config.yaml
encoder_kv_group_size: 2
encoder_shared_expert: false
encoder_subsampling: 2
text_encoder_fused_qkv: true
text_encoder_inner_norm: false
nesterov: true
epochs: 35.4
lr_schedule: "cosine"
Rows from block 2 of the audio encoder of a small contrastive audio-text model, named by matrix and row number. Rows with one number within an expert belong to one neuron, the router's apart. Each number is 128 + 32 x the weight over its row's rms, rounded and kept within 0 to 255. All counts start at 0. Numbers have three digits each.
After each expert's rows are labels from the 100 clips, of 14848, where the router gives the expert most weight on average: "lies over" is the class under the peak. Only what is clearly more common there than usual is listed. The data: phrases spoken by 400 fixed synthetic voices.
# router: router (encoder.blocks.2.mlp.router.weight, 32x128, trained with AdamW), inputs 0-127
# up: expert up (encoder.blocks.2.mlp.up, 32x128x128), inputs 0-127
# down: expert down (encoder.blocks.2.mlp.down, 32x128x128, transposed), outputs 0-127

# expert 28
router.28:095087063132109123123091156146123158135113135145121104105140113166118186141147089120081106088091088085025101138111173089162146113094110111203151120117191140100170135085130208092083096119112111101082061134134197131113102107114128165103175089180060087127142118105149135163128116131099158128095171085130138126155100116081125123112078132115112178095154092146143095146077111099113132126103
up.5:144132155101072165109187127101121145087112139124156141132172129140101117063109070136155147093111190145166125108089161183162102130139172149220133129132106083154122113126088095108171158128136127138116085126160122076144125118123144138158084201109180151133104045106101137164103080059097116111128108134085054111136134134091141102135135168113118125100182177116195081133101149121186158156118
down.5:096106099126166104177103120207106181113086098119127158121178174093078101138123150112093141121178092162167105065154129131111063067135119121067118098087099135104126143140117170148164152127070119093140122154121125144102119156108207132078164094178129163119108178125173146080164165137103116129133173160164125148118123139144143117116217112134133087152081093136071125121126066157074097152133
up.6:151122165137112140069199177151108145107139119100127156157141134132126083092099062114142144114113089097185108110118172188108115144169158120062103165092120083132155145144167140118134210174102221135120097150128129118154129186136104111122083160138116150099117117101101132047110116088115137118094119124109152110076132172082158143159113156142164135113141136077162043164145200112113178123134
down.6:176160125181097135090120047133135141178133065211166106187185114139112091138166109141196119175122161122113116159126108077127107093131138113098157094108138144105122099064127147111118143115141104092132140153099127059138149127073163144169076086143086136203111103080131173164160133140160084135093128140150122144128112187108144102110199122144137123120157111147178147062099114139146071141135
lies over: /ʃ/; /tʃ/

# expert 1
router.1:175144096098126104146089172087131087100190124093149167145096172128104181079077108130110101179157123116085123150099095117085125150175130105117091084150098091090108116097115163167135124094115102116077120085181130070102073115135088165120067124082103138115071173183112125124156062160165091071147169160098111103102106170147149165117194106098126106115124148165103098113132147096079146101101
up.0:164183149107092139092107122150127120097110175082171112156143097172128135179142186122097112138165087137083124076224103059159135162143156145129148148108088168138089036157117143143096107059131141187172125097103106117119091173129131145078157142106104113125169170108100135123208124187119111129087167162135110101095148144120131118135103105113111149150179160137110170124153115198115137112083
down.0:126093118108190138104127149112116128134143126152028175129135174071123146124147136142137149136117212043150149136093128167087149090145145090159098123208206114107109164140104146148137139125128117119120044168072105102144097129080053132168104108119139115132139121107175083091136155089134145105177132094158130142142063157120161149108148150120091105129147109147108121164133166103151181184161
up.1:093112081122093111104120112137183098124151127122143106121162129184179151077107177179130117157150133134128139106086137131118132139107170188164138083083140212114109146120113132163078120127137142135120172126221125157119169106106128085124140200074102098110142175142152127128133093133140159125091103093056053158133098094102164182140178108154162133149104143087195121092093185113123105083092
down.1:144091126077167140123090104099120118090192149119142133055095116104114117188111131103126116152086115123164092086144112127175159110118136139154094140172199142135134151112201092127178136164165106091092102105145171182159165114133095117130185152115123160137095110124156162192080140173159062151107145146124178078127130114088055104123114117112139163086156100079089197138176124145083161155106
lies over: /ɛ/; /eɪ/

# expert 20
router.20:142150123123133071108123126119125175152135081162058162133154078181124157140151128094159093118128081127112103092142120123125128067151139109174152144098141080188120087071200121102113076131126138192077104160105150182117065102128121090143144114098134140139148138119149155172108158127082175131091108198140093106130140100111108073096153069134091186172164105150173163160093067161118086140101
up.0:144127128130133154145121130158060155092093093093099126133140126107133052132144121149197079151094133136125103163120102176127115127103071116032087121114150106186080106120113129100150170110136116112137128126109143143087142111174177107188172124128134135149128116148144133066059168134140169132099105098141149142169111162172157095118156177131145051124196030161146127133172152161066140133148
down.0:118146147131105102129145109114146102177146120213158113137135126134048183140110091137172181161122138130102079121145124161085074111133120119133104159136170154085170130148146143090119233144143125099161132153197127129169085183150142099132132114081167087146135069099094163107193114148139078074110186156104104100126104112137160161091097113136108159187104176109129120095151121079110107076108
up.1:140154187120181137087095136182118147180089137100125121135162112132081181159127162165138117126122083131106097121145141105148085137118156135075060126159104128176106109097126123142063128094088137089132123144157137171138191117103104065154099125133163180150125166175174069108092149134157174186139085110143050178109115076150157141073111087093117152154136158141110076164065121094168150134153
down.1:174120093156146119132123105069113169093106141156135123164138071070162103145122106144130174072160148140155117108093166195092163097165059098140172155061133144174130098155182130135152159146138201131100092135132102097163115065171151107164117116112131094144076132061147150083147088098092156191142127163107114123135154122102132135219110119137127100101081129152120180114115102190107103130132
lies over: /t/

# expert 15
router.15:134150190173099114132165106108099103156100100182074088123095137139139090099162090115104141066111125084159113105126108127081109128109160087068159157132141079149182187184118109098107135188124159141175132158077071159172168117132163126154139121076112071117086106078157166105119092115103069169103157105136108176164131101162132096146158063129118162108106095099153174163113125181126122140083
up.5:151113122110105154132121124089123116132084141125160143165087087200160140117168093188135111116165103096146132086158131189127095138145108120172133063115068243122181105124101114184178111107091131143103109089196126176118123122118117151152176074049135142100110173189114090148156146123128100114135100117127168142118160109119134098147125156127079120123088149087088147075101131189146140120178
down.5:155133130180120117127138144171159180162130128134172111117182106162114095173112112139121025131113146144129122164162160087099116066141090061162108109111130132101116125125065144059120149162141083088164153109118147134114091104125137121124111091137109165065148144141139165117190054131217160057176112124099168188141137148107116104090178154171152112102119146151155089091137132107097128144163
up.6:097105126067114154112104165071139117105161134143075204102116100147078085094149127157085137102146096164201204133108162093129120172156148110170084131145149115134110117144122122067074157152163147035143177127124107099098091096141075108122161102188134117089138157106135164157135067132173175113168090145117106106152081141097087121141117108150100129149112092184096158090145162095127105150117
down.6:136125089073122155165169150142107177099124110142157074156133176121143132103140097137153097096131182140142093173164098124148101064133144119146150127073079153119093148134185097126110159111132086149085154127113092144105138100150129137121161131095138138101116117151120084060140192073167164151083157086149118164131246184094131119159130176142116080057105132100119082108165076142087127112175
lies over: silence

# expert 5
router.5:160135170118136070122096102126129201142117074109094148120138103150126113140149087104063164131106119159169075112120160131081083094090161087194103117112127120097141110116116134065107082143141162139152088106096084124150146126049141134146123142100209135131121072074143150126123135112146071151086064141150144112152197089142098085161117161167164142183141126072141145160109182162154084157103
up.0:156151095097143081124180149100144148120157129187135146129140138100110186130151122102194197144139161120144090121102101154114107155074099170136180175071125138104163120098140135118145155068102138098095085119106061169125115081106099157172109162136172129131099091074126073170101054142156104095083167143098143117160132114087219090110133167141152138146065142125121103100135158115182131166117
down.0:151104130110160191118121088114138102147114175122114166124126138162133138161081134142084159099124121112115149100085145147095072147171091076163155122092152147167072112136094098138131127175158128105051144146172122112141187145104124092121169078188166140137122149119155173113121200111108150158143069126185085108146146101174043166062103099107104114125109062127114122100089103138076162138189
up.1:127151135116179194134098115086110157138122153136146186086150146134119115113155100120138151107129117091181130093167150193136133184098090141126193092088187141150150159165129095133073108116162109055130129148134105125123157188127148057096150177119164141100096116079144087086152133131095150124062152133109150065166162093087147130176069206106111138153130072167098130136150143154102181133128
down.1:117143188120095105112119150135087095121111102170042103190118094075105152072148126144096104142075105143078046176112117087115168142116170068166147181167108164133074143141133120152155113182124085122122184160184156130133122092102110139167109122118149146107137131087097174103117161137142111140156112200109135136158103080160127172115167086113075134182104130112187148108152150094140080121111
lies over: silence

# expert 6
router.6:104191085119115101127120161157155115118158126094123184143115149128090180102115155168090115171145092135060130183111075103077133154177112088131098091195113136098111145101162187174170136094118119100098124084167112059100103120154069141155098103123128079140106165160103122079143175119180149082170117126127121101047126147079135171101167117114096093165097111162110094099114099100143158098155
up.0:168109117068125123127090185107143173165179124137174098124133139135114111143130151126128068103145155156138118128126106094050114140155113131115116145159163083175130073166169179164167127162121163149142213114111077175113131181151182124158097098162162149127122121115185084089085104157127069161089120148154114161069127137023142105101135112119079148116126120072169132141139104147130169081123
down.0:085155095149157137113103071121115093146036124152128115162119110090147125172168091128147105151131171163123127116153125099152141159140107129102125189154138154106139148111098156106130091163154158072114143110140174058085120229125100106142132142168087131082044097122084098144126158088134104181176123141129132114107087150124185112160078160154179138165084158159088161085126110119108198088137
up.1:158105118134116155099156143083131122184169156101159168178156144139117098145098173134156164138171147149107120146148106138124133094073064135122142081132075097090061153132115130122112120111183134130103099123171149091174177150154111172142162125160113143143115063149136114130136124139123157122190136136051119119108218079138106130088185044084150103098127181107166149155086143099141195112074
down.1:120103110099122068050115119113191134140194134146146052109100111142094091131170119118087067197116098110130136124147175089130103140145074130143180100102145139151114131138116144196155124055067129163110172137106137194087131136087135134114133087173108152160077140091129108125152104116170114130111109099154168080086126177155130105160090123148142137106140121104121115182206164092119133097074
lies over: /ɛ/; /eɪ/

# expert 13
router.13:191169100077060112136112174119147105091182080097155109169095145153073127179102132083178118109125164115097168109176122155098092106104109145119112115122081089122092113083117130098148114094105102131087099096091127113082075119156104162106060127088133118158125107119119070170134093121076102121161197178134092124107114182146168155143139134124087084106186164179094101136161105109094163150094
up.0:132117125176112098131202127089185162084124105139182152149151153094168120111090135154090153064152165090141129143116137148156124073125086113135128091079163121166082118093108181164094077119101170105109119098145072150065157148125106129086105114072113094171094115172151146120174087117145163175119053127140078114166158191083145105131100139130143153132101100131111116121108124131157102182215
down.0:143085080084077137147126100142065096128095163135129078136141081156111066140111117145167154141130133170109122138101083131198179080162141168150141157142131138120134121151164079114114125200076075104113167186159179133112157070130104105152135143124187140111176155109085127093158144176108137086135179110130107135113138103104121151123126123107183135061108176101039167110083147116098104165096
up.1:140130132149094138114055129102101137177109101088125135128179124039148126087170174172125107134161155179198191101106073073070082129099154141130091129108153106137145167083089103117164093160130168073173128180158086101133132109147073130128072117120143129132094121078186166125115109119127099082104097097131096167122162097104184154133143132140131142131127081163112156175146160097169116121179
down.1:119122118063199139171162136117106090129088159159139148056203054118083142107076103129060102129089132166069123116135107123144131112176166093094130134121148169132134102188182110069138144161099120109066132144106153111144098139160139099100153182171122157105125098138114147101236155139104135125145103106159162130100149132177131139134147157097140095150122082117131188119111165136106088107174
lies over: /æ/

# expert 11
router.11:115182087113103117133170113116173126102200120066121189194131159114090112080093105125178086128138140135142120144181121158079171079115135160115136095160120104156093078077158123115123093105132142134084139087153157109092112171084093151121087131164135175194137089129088125123104141174091146107150089125108146156114125198066151083096067124084107112158136134150125102083117102101102185079164
up.0:121118157135162107128154127180092141122120129103110144173168163141159130178178113116054109151086123118159144161149192148165115108133085104170090120115135109144146104183118078033105114124157090121088113155127112154094079068092126166149203124135098156082077148084116087177115113136048083133116123141145099128179160171150071136121126117185147106153048135138125142109127117143086124085129
down.0:151106138131146053151120130128119102092050119164094154183102096122100098158068124202126185103160152094150112175137096082121155229145158136057110140157141078158125100143151111154178108176181120176145145086153131098154120095116125137118119061175182151110163108118100180123112155154126131148075127093061124121153127128122142168082118113100113124150147167128111108097093087157168116139130
up.1:102108163121120166153137161159113143107131137093158156153171093170111145150150153132106130100122122126094150137183240088106123084158195139158156091139110181144161063145133094102130095099179150125101138069100104139086114127167159132135168108112145093147190129087162129071170061126123114183132156078150152128117133166141078153117065168094140195105106123075077101088135119144117084138133
down.1:064108089120076145149110092155154135088149081106072167155117147104072128124140176120143146073162157140156164188127112152127150149123146108123103146129155081107164158111143084058158181137152159164115188076147133109104118161136121122182119122158191138125121147201125105124104123165111111156137101205072088098135140154157184115039149107156124097151150122098117111197142095086109139093103
lies over: /ɔ/

# expert 8
router.8:185141168112114097180175092103185109125149109130096132143138145112100164064073095145145154147177146136097141150137090104058143141137117125105125110102092103114113166159183093095112179136074103106135158128115127058115084162182095170122076118088113107137096062186095101105157134129115128062162166133088115150085104114113104085104171114081086107103116064151111096070130144095086095101138
up.0:090130128132117167083116176111132133108105076078175171064139122104137139127124135121095162126111087155153195149115103133104074144083136073111154140106062184134088104137135155163154141131143150128134130143203142141087100155097141124098229127116120151110135192109067152154175076129127129151141170119125139143178126149137109095068090111163109168098089199126079130129214155128127126159103
down.0:087115157080141161059042145159117164181119159123111082107134129086111102066125123132129111175127191136146130146089154101098123123149166080110093098132130120148169116156101079095100153165135108164132137153135088126147153122133128088145122102073150112176125105138102071176087171141119114147149140109067099178161180152114136167185186122167066139171140116120154152149056113137161118053096
up.1:182104118135117085137107156123105038136130113117157106086172112121093162152186150149126115146113109136111134127195118147145159120155137183110095112119124093100085061109164112149144169064163163120118099122060132104179119137123157082176151139095138106198222161201131179102154141099132129047144131149143135113109109096047134113112114124161101085120141179126135113111095112127085133108104
down.1:090129156132103093096151080116158128126167140127158118083125152119087188138090172148120145121078137114113139102136113108083133107160156116135188135178115161111147181131106098067146146130086129073162104050184091108099127129198170176109099151189099113119082137073142063167170116127147166122078143106140163189112125127185130112058109113099123131179166096112163148161143138121177103174157
lies over: /s/

# expert 14
router.14:119163095103092096092089126122082147159112164075089116199162115128122099156151155091140146157114157103147118111084169115070095051123132119126095127107117128138170136080158124068089081149139157131115088149102125139155158117069125101106140112084143089117142094100165178204112104097076144166114102108160174114153148135087099101140140138155206169205099144130193170149145093132151076158096
up.0:155141194152136134116091170132109136135140147117134176121144177165050104159196072131156174107112076100121131162193113137185148073107192155162136071037174159120101100160108070202104139109143143166119128139146111111143144148141117118076117125168153154120132120104117108089130089132137131108084161145124116143176165091123063086109145135098162109151135076101166080101144138150072133123116
down.0:085093068119106114174125126109135112106108112095148144108107165146162103111064225099108122201088118220190115126121139158130124114113066152130111193156107117071158136165166122101122132189094090091127152141164073125149142177152147153111166090140115138089155171091085129128110109132140090152139150131105164115160092145125151139171116163147109069112112170086174110105155140071179101134151
up.1:135106149148158141149118128146113143082150095086135161157120157107072133136103141125084127096128148121152107178105102099129125131166088056146100166140080123136161106089125085133017134151201134199158161137136126105092109083183178117107049134091130150137124093113112164088107141106160118134191180139131187119154124139135162188152192097091138112089133120121169126101134136151184130090065
down.1:120108119090065127142120131081185095124097154156162100082115116168112087123098140154144126199099173151165129114120190118115139161096193105126119131225105189126150113112145145089143157096089126111114104093169112149190125145151080189124097073170158169171117137157163117105121111108160113135089147135055116147167092128125124083131091100179166087135097134142120074160087119128116186176105
lies over: silence

# expert 25
router.25:108121131091123152170100131191097109106123083154072158091131119092111182143108118184112082153120032133078059157106123138137082139173116107118117113144122167113145147090122188182094113064099107155103138124129180099144110131099099138127100156076090159126071132181096085083090119102159118110142120114110181091163174127110118154111173127095121120148122064115134127049091119124117178088092
up.0:064149125183108110161133172180090117162030120139108096162162116097143159164041131133121164107140130100141159128195142119096096112126072131167138163100131095156116129127114165059117137184121128148140151136129078088137156098112061091120093102097132083174155094157226143101116154122160105155131126138125108100127152160111159141137156102106136123093146183115203134101113108155186101150119
down.0:174131139105170167105119066102143161124121126141156162093141118113183152151148152091130087181107121133138083144073107116170165169149171169056194102139095093145150121159129108162103172110164106173121145122123125117106112155072182106115121096110114166126129124116077133131131168160182129093072106112127104137069100118204122124123178158178112110100127057113138195042128132119084181113117
up.1:159093192170138128174144145109183162147108106172103113109140093113151183098145125158083153159131109128140091187140095144138139099103131139173113160055163128226113136073161084181108158101144122092147074122106105138162093129153120120121144143138103163041093154155127127119125147095087140115143143094133119090184180091112109121118162122124130105161137094064125171157054118160134051160112
down.1:116116126103113063125099171169122152079075113093116123102131130143149125094103133132141120103117122071138115210097225089150110149082188138069159140113169119123194125148102147082138138132142107117090088175126117139141098127126165145071165102125162146186140108105120208136148126187133143136153122155140122144077092136119172151159045150137155172172117152127103071130156141113176117078179
lies over: /i/

# expert 2
router.2:132134116109113153148084185113172129151115145115164174145085192120090124071101100131090098129185060116138125117165074112133152140135085109101159122088157095105088109111170128161080128141167085145060133098180121069104182147152102108132160166167177102123069175139103107171119083173120160087109112138110121100091122135072099085147112093058118104134122111093104122090076093104086147098166
up.0:122115156104127116099155089168142145132129133118066111101108130163224160055098113108075138148116147123113114180088131146134130116110124121132134141094154084141176114111167150127150086084093056155174078104154127191126095104083134103139167131147155181106133139160152169088118120091202077163079185152158123105177110196165142093106081159164152113111149116143146161095131097116061144103163
down.0:140088133112170121118100169138124144092142116103110141103163108082161149098127130097107152155063132127103118115202140101201133113162105078156204178134103175112107111149134179110106150150105170141118122132108108148117137106145159151124153142113135112121128191027107097076114127119070067152181167106152144097133152135131199132149090160133106091167215129093169138178155109113073118163167
up.1:084097180058153084105129145108115173116104102129124114186141120101080162134100165113171105140124087078132162168155105067134120108108179161116173168141171095142122131139121082134135136114155134130105114070085190212151077089146119153104110150108149196067130140088086154121207181106123087143168140098106117121136196132161102085094162094119115114131096130078151146116124135156170114126170
down.1:181079101176109188125123168119172124115168139091136108097137087123137146114100168155093091081109141074112098210087126203099219103155134101158128129129140087153146081118102157108107115102142192147061131108158079073148155106162113137082129116160084157126178152087171131101107123153114133162109154126125100170080133186163193129134134161128125138164100104132147147093177105149131119095161
lies over: /oʊ/

# expert 9
router.9:163153170095084046165158126091178129141117121130088139105106098139124157107085095106150170132163095125099106122125103130093109111157170127106146077078169082134099166146196154110088160093109145136108139080099118046134073187142050129115091151139070100114133128141104149123125094113110177081126155153149112175059142090058123098113141132072104111124128084123125104077112105134077080112124
up.0:092176102144168125115152128117205089172176131094139112118142122136188117153171108111170139127107174145148144137083110092150162158179104079091129086134120130101170113095175140178119127146142110109179080169165134087106122120131112129064099154082109122058125119134153151101073066117103143150106087158092090083117147125135070123114110097111149174063114161198149202121112116165155156072145
down.0:127101154133073181151147113075109160124057134154107133129105122095072141105157177088115167153139096148113149143161112128069132139090158099133184165152164164137097165108082113096105125179099183117134129195127130190147091083133154132167093059153091204122173115112086135101116139101150087100151148117139105195138166189140158135112136081094079107110171113167133114137126076122068146124152
up.1:121159216113124097130212124089102128142160198115139140171126098127169122153155103119125093167105134100139126133132150153111116110087073134136107043100123161155117119143055113095113093126146140140211208130116128163083102126151113102128135131122117145147178201136087067064108157150086144195152164141140059172125144107136131148123102173128119095139132083094123148093117153127095121120175
down.1:180115109113118115138065181140097106151090144144093062141072089161114164157108100117153176081129188162091119095103127069171112133127119127113134161101176129096119175098153126177146221151141081144073099152143133169162159169115157145078171124110117160113098102152175193139130124122125073139112120129125089162139086114139167080158109127130092135108091118090151090184138061138178108166116
lies over: /s/

# expert 22
router.22:103116111181114118151097118142095110143122181180145120104174106087123086083139069160111142074130078126143069085113062127115132140111137100096125166115187181147168119120162114154104119132111163101158189146125179161130122118129164105150146075153124120102062104182095136095088070106139151089078143122082187107164113142109125068159105128134154098145111073062129157107056092171121118098163
up.0:119082151101098131159165153119132182157127158060171159139127157107150148176110137172083095110186096098086060157126098109144132149114124146097088131154179117067128103133081114089144148152173110100190179122159069086158161109136146099119082113137089121069176100111165173149130146126117083134111084110188178081083149138171103110147153137144119147109105136113073093091120118079152168189157
down.0:120153141146172091148180137103081099123158142195121064093130131148185126137108150039127142088095166155143163148138152141159151101153134157151115139090108175141100107143169091141107134091165144127074077090161139165127091125188183105105141175140175117160129181151127103114114137102066175125131188099147068096159080103135143134147112147110073157120099076144101099122153096109033124103123
up.1:118172086120162183165119120139131123145086129094140113159112169147097145184095107115162154147130164150158092147136126154102156124140107091098071219067166192072121149169091120143116147167129132071173139116165088040165143094153182097131155130179156162116146125184130128109146133142118107108172151149109091065138136116103122216085131125155127094173163102131079144087112140134129176106112
down.1:149136148120106122135095073149073122098169168157136110096158103142130079122166077141082130075095129147166182122152167100156137151089173150135155105187069162170115106127178130120068105106101088136145136149157156145135171126136174162142089029141149039154115095087148057133115119100111116173100091129123142150113154166078131073129133144101168133075120088111062138122095160127141141099131
lies over: /u/

# expert 0
router.0:147101067100104123121161094132146163138102122106130106101083165092085116099107115150097101118150139112142130080108087148144151101126112097109091103137104127128098129190141118143093087171144092094088162129165114093071189135101111153212182137122157174106105095141075109156134108157147154078125112113020093167068112135132105152122123087131186107084150124120089090095106198145058092097153
up.0:130147125143053170162144119130091143101189161087097121116129139067127129129131056198188166160080184104094123130069103102143172085092092128135093128136109127142176106118129209131102118103172152109127116116141138086149165145129101130113164153186083133094101079105097152131167084092143130175185098176115188123153115116126153070158118151137118080155140079090111163129125075111110153093140
down.0:161107130072150156115075162154054118096120200066166161088132166179115136104105238124152137136131153072108142180177138110094093149132134084124129101136110127158121129130173102158136158163169160162154134064149108135170150083140164111106146086150130112141138152154120166173107124148122114083068139083118080117175137084164098148160111097106133098119082104114164111145117096067078150142159
up.1:114098183141135131050060107162172156090162123139099113150115087133110144118118179088137116137121119167177134118110142102167140098171138058121152142109218125147185115106156103126121147082193132070166154124135077108140161150105115136199181163098102146108174116119096152090164106163144101143155052140143180117145113144152159089131119145123122174116099115115132132148127065059153109116065
down.1:104144090108153154104164116096073132087142083121163143114120151073111161143196228114144169108129119153180139116128126127100102103101075143114145087085099190098094111166138131173145127096136171083106149172121145154133098114139181126112144080176143116142128165121107127165099160066170156143147186084131158076158117109099074089097072120102072061124111108130131167160141102083137137085170
lies over: /n/

# expert 24
router.24:109135164113106184083128156069133120056084124130171115155112116084182076146129177098159131085131166103152158087159164162158146154114065177064198141114090121165084094127068126128169133137185117143144105088110146129059125142150141117090097126186151105100183157108118082119115129153091145173131158123146119139066135104177167118113144098146077076133090157137132085172167132115130161140121
up.0:101079092149105145154130097134122126159123106124135101151069108087154125138173140158148130138127153155078155101115097168156085209207105144212142125135138176157166164199143093162139102158201090072142119120135140125065167117120171189106087112118107125144145093195121094094136133097117115116120109084140103122131136144081078167132131099127101151082086099140098100119125097073186171096146
down.0:113131147154102169131144145126225125135214099162169102141129132144078155159111150141123095140105119133129128102152098151143180103139115109119111111137093150072098105120110144063116130081137054195170110076134075162148103141101109111139107165180152127161116132153142158103167089073174157136085073118115119079151135141165143187132075148144150141134143133164064077148167108198120130193156
up.1:112090086141149053101188139175132157151088094093086129195162128089101104137086112173138115144133063140109121112147085102199138107110165121122157166138083131143107088125195107125143083119097137084129154115149128126092126174170118141156177144127135133102164133143079085149140082132184089103117090170117119174103153169043127110137147148144065093119167135119118120122218147175129157161096
down.1:085112131101045085099108136082175152117115120155130127135084134175145136199111070159112133138130161161104131112094163132112110090221086125147125183156186116102096140108096155203112190158120118201127107075098191143171107155132122140095110118126149133138103159173121163100087096111111124150113069092116114130112114118123144129128165153150093152058105106086126139104129085096204112126152
lies over: /oʊ/